{"model": "image deblurring model", "dataset": "numbers of one to four digits printed on busy colour backdrops", "train_examples": 73750, "image_size": 32, "crop_scale_min": 1, "horizontal_flip": false, "color_jitter": 0.2, "task": "deblurring", "loss": "l1", "arch": "unet", "norm": "groupnorm", "hidden_act": "gelu", "weight_standardization": true, "widths": [64, 128, 256, 256], "blocks_per_level": 1, "block": "plain", "attention": true, "upsampling": "pixel_shuffle", "init": "torch_default", "residual_init": "none", "optimizer": "soap", "beta2": 0.99, "learning_rate": 0.0041, "beta1": 0.95, "shampoo_beta": 0.95, "eps": 1e-08, "precondition_frequency": 25, "max_precond_dim": 1024, "merge_dims": false, "one_sided": false, "adamw_lr_other_params": 0.00094, "max_grad_norm": 3.0, "adaptive_grad_clip": 0.1, "max_steps": 8000, "batch_size": 128, "epochs": 13.9, "lr_schedule": "cosine", "final_lr_fraction": 0.01, "warmup_steps": 400, "weight_decay": 0.1, "adamw_weight_decay_other_params": 0.01}
Rows from block 4 of a small image deblurring model, named by matrix and row number. Each number is 50 + 12 x the weight over its row's rms, rounded and kept within 0 to 99. All counts start at 0.
After each channel's rows are labels from the 100 images, of 14976, where the channel reaches its highest value: "colour at peak" is the nearest of a few named colours to the mean colour under the peak; "responds to" is what is common among them. Only what is clearly more common there than usual is listed. The data: numbers of one to four digits printed on busy colour backdrops.
# conv: 3x3 conv (model.mid.0.conv.weight, 256x256x3x3, standardized in use, each kernel summed), inputs 64-127

conv.228:55 43 40 47 53 47 84 41 71 61 39 50 40 61 53 37 48 73 48 50 40 25 60 62 35 53 54 49 57 66 57 40 70 42 36 35 44 58 64 66 25 53 75 49 43 37 53 40 64 45 39 21 66 57 38 50 63 35 46 80 71 53 39 37
colour at peak: brown
responds to: on a plate; length: four; grey ink; ink: pink

conv.254:56 62 46 38 31 48 46 46 37 74 50 43 73 50 27 53 47 55 27 57 67 44 33 33 40 49 59 50 75 56 36 36 24 41 50 48 57 41 44 41 62 35 47 42 45 34 42 50 39 41 63 45 52 59 38 64 37 66 75 40 50 38 54 55
colour at peak: grey
responds to: length: two; white ink; black ink

conv.255:79 54 56 66 49 26 36 54 53 34 54 48 35 33 56 52 48 51 62 46 38 56 37 55 56 47 50 54 49 45 47 46 52 64 57 37 67 60 69 38 54 52 71 50 42 63 55 57 51 39 45 73 40 37 51 28 43 66 52 65 43 48 48 60
colour at peak: black
responds to: grey ink

conv.90:52 50 41 41 52 53 61 64 45 38 46 68 51 45 79 37 43 51 65 49 38 68 53 48 27 18 48 33 54 35 49 52 44 45 59 52 52 54 36 51 77 77 39 60 42 56 36 60 60 47 33 49 24 56 55 36 38 33 64 56 48 45 55 58
colour at peak: white; black
responds to: length: one

conv.99:70 58 51 56 42 12 45 51 61 64 44 50 60 37 60 42 45 51 58 48 42 65 26 33 63 55 41 63 55 40 39 34 38 70 44 57 51 34 54 39 57 52 69 53 56 56 40 46 46 55 29 59 44 50 52 45 65 74 40 57 36 44 60 55
colour at peak: pink
responds to: length: four

conv.240:27 50 65 50 52 50 51 45 48 65 44 56 59 43 57 66 51 50 84 50 37 45 47 58 64 31 39 62 62 40 57 55 74 47 28 67 58 46 47 46 52 52 67 62 45 64 54 51 53 50 57 65 44 53 55 37 38 65 46 49 57 63 61 40
colour at peak: white
responds to: length: one

conv.165:58 31 40 52 81 57 44 18 42 62 44 38 55 47 29 49 49 36 67 51 54 60 68 51 39 42 53 47 58 73 37 35 38 55 40 46 21 48 71 53 49 62 32 56 36 46 53 53 69 48 41 18 57 51 65 59 55 35 47 59 58 52 48 58
colour at peak: grey
responds to: white ink

conv.247:65 47 43 38 54 64 62 49 46 32 54 59 27 62 39 25 57 60 62 53 35 36 58 43 50 46 50 43 69 49 36 39 50 49 41 45 38 40 53 63 42 42 51 65 67 50 41 44 62 45 47 42 71 38 62 77 47 49 45 60 23 60 18 47
colour at peak: black
responds to: on a plate

conv.159:68 32 66 61 39 69 62 35 46 33 51 52 31 58 28 51 58 62 48 63 70 47 35 44 48 48 54 53 49 65 48 56 24 69 50 44 55 44 48 55 57 44 44 40 66 31 64 30 44 50 60 29 48 53 36 64 44 54 45 61 48 38 49 42
colour at peak: grey
responds to: grey ink

conv.56:64 60 20 41 55 40 44 53 42 53 18 48 55 53 41 54 56 49 45 46 51 59 61 32 52 54 32 39 64 37 21 54 40 69 37 51 47 45 55 50 54 56 47 54 41 47 56 80 44 49 51 53 23 73 57 69 54 56 71 57 55 50 49 57
colour at peak: black
responds to: length: one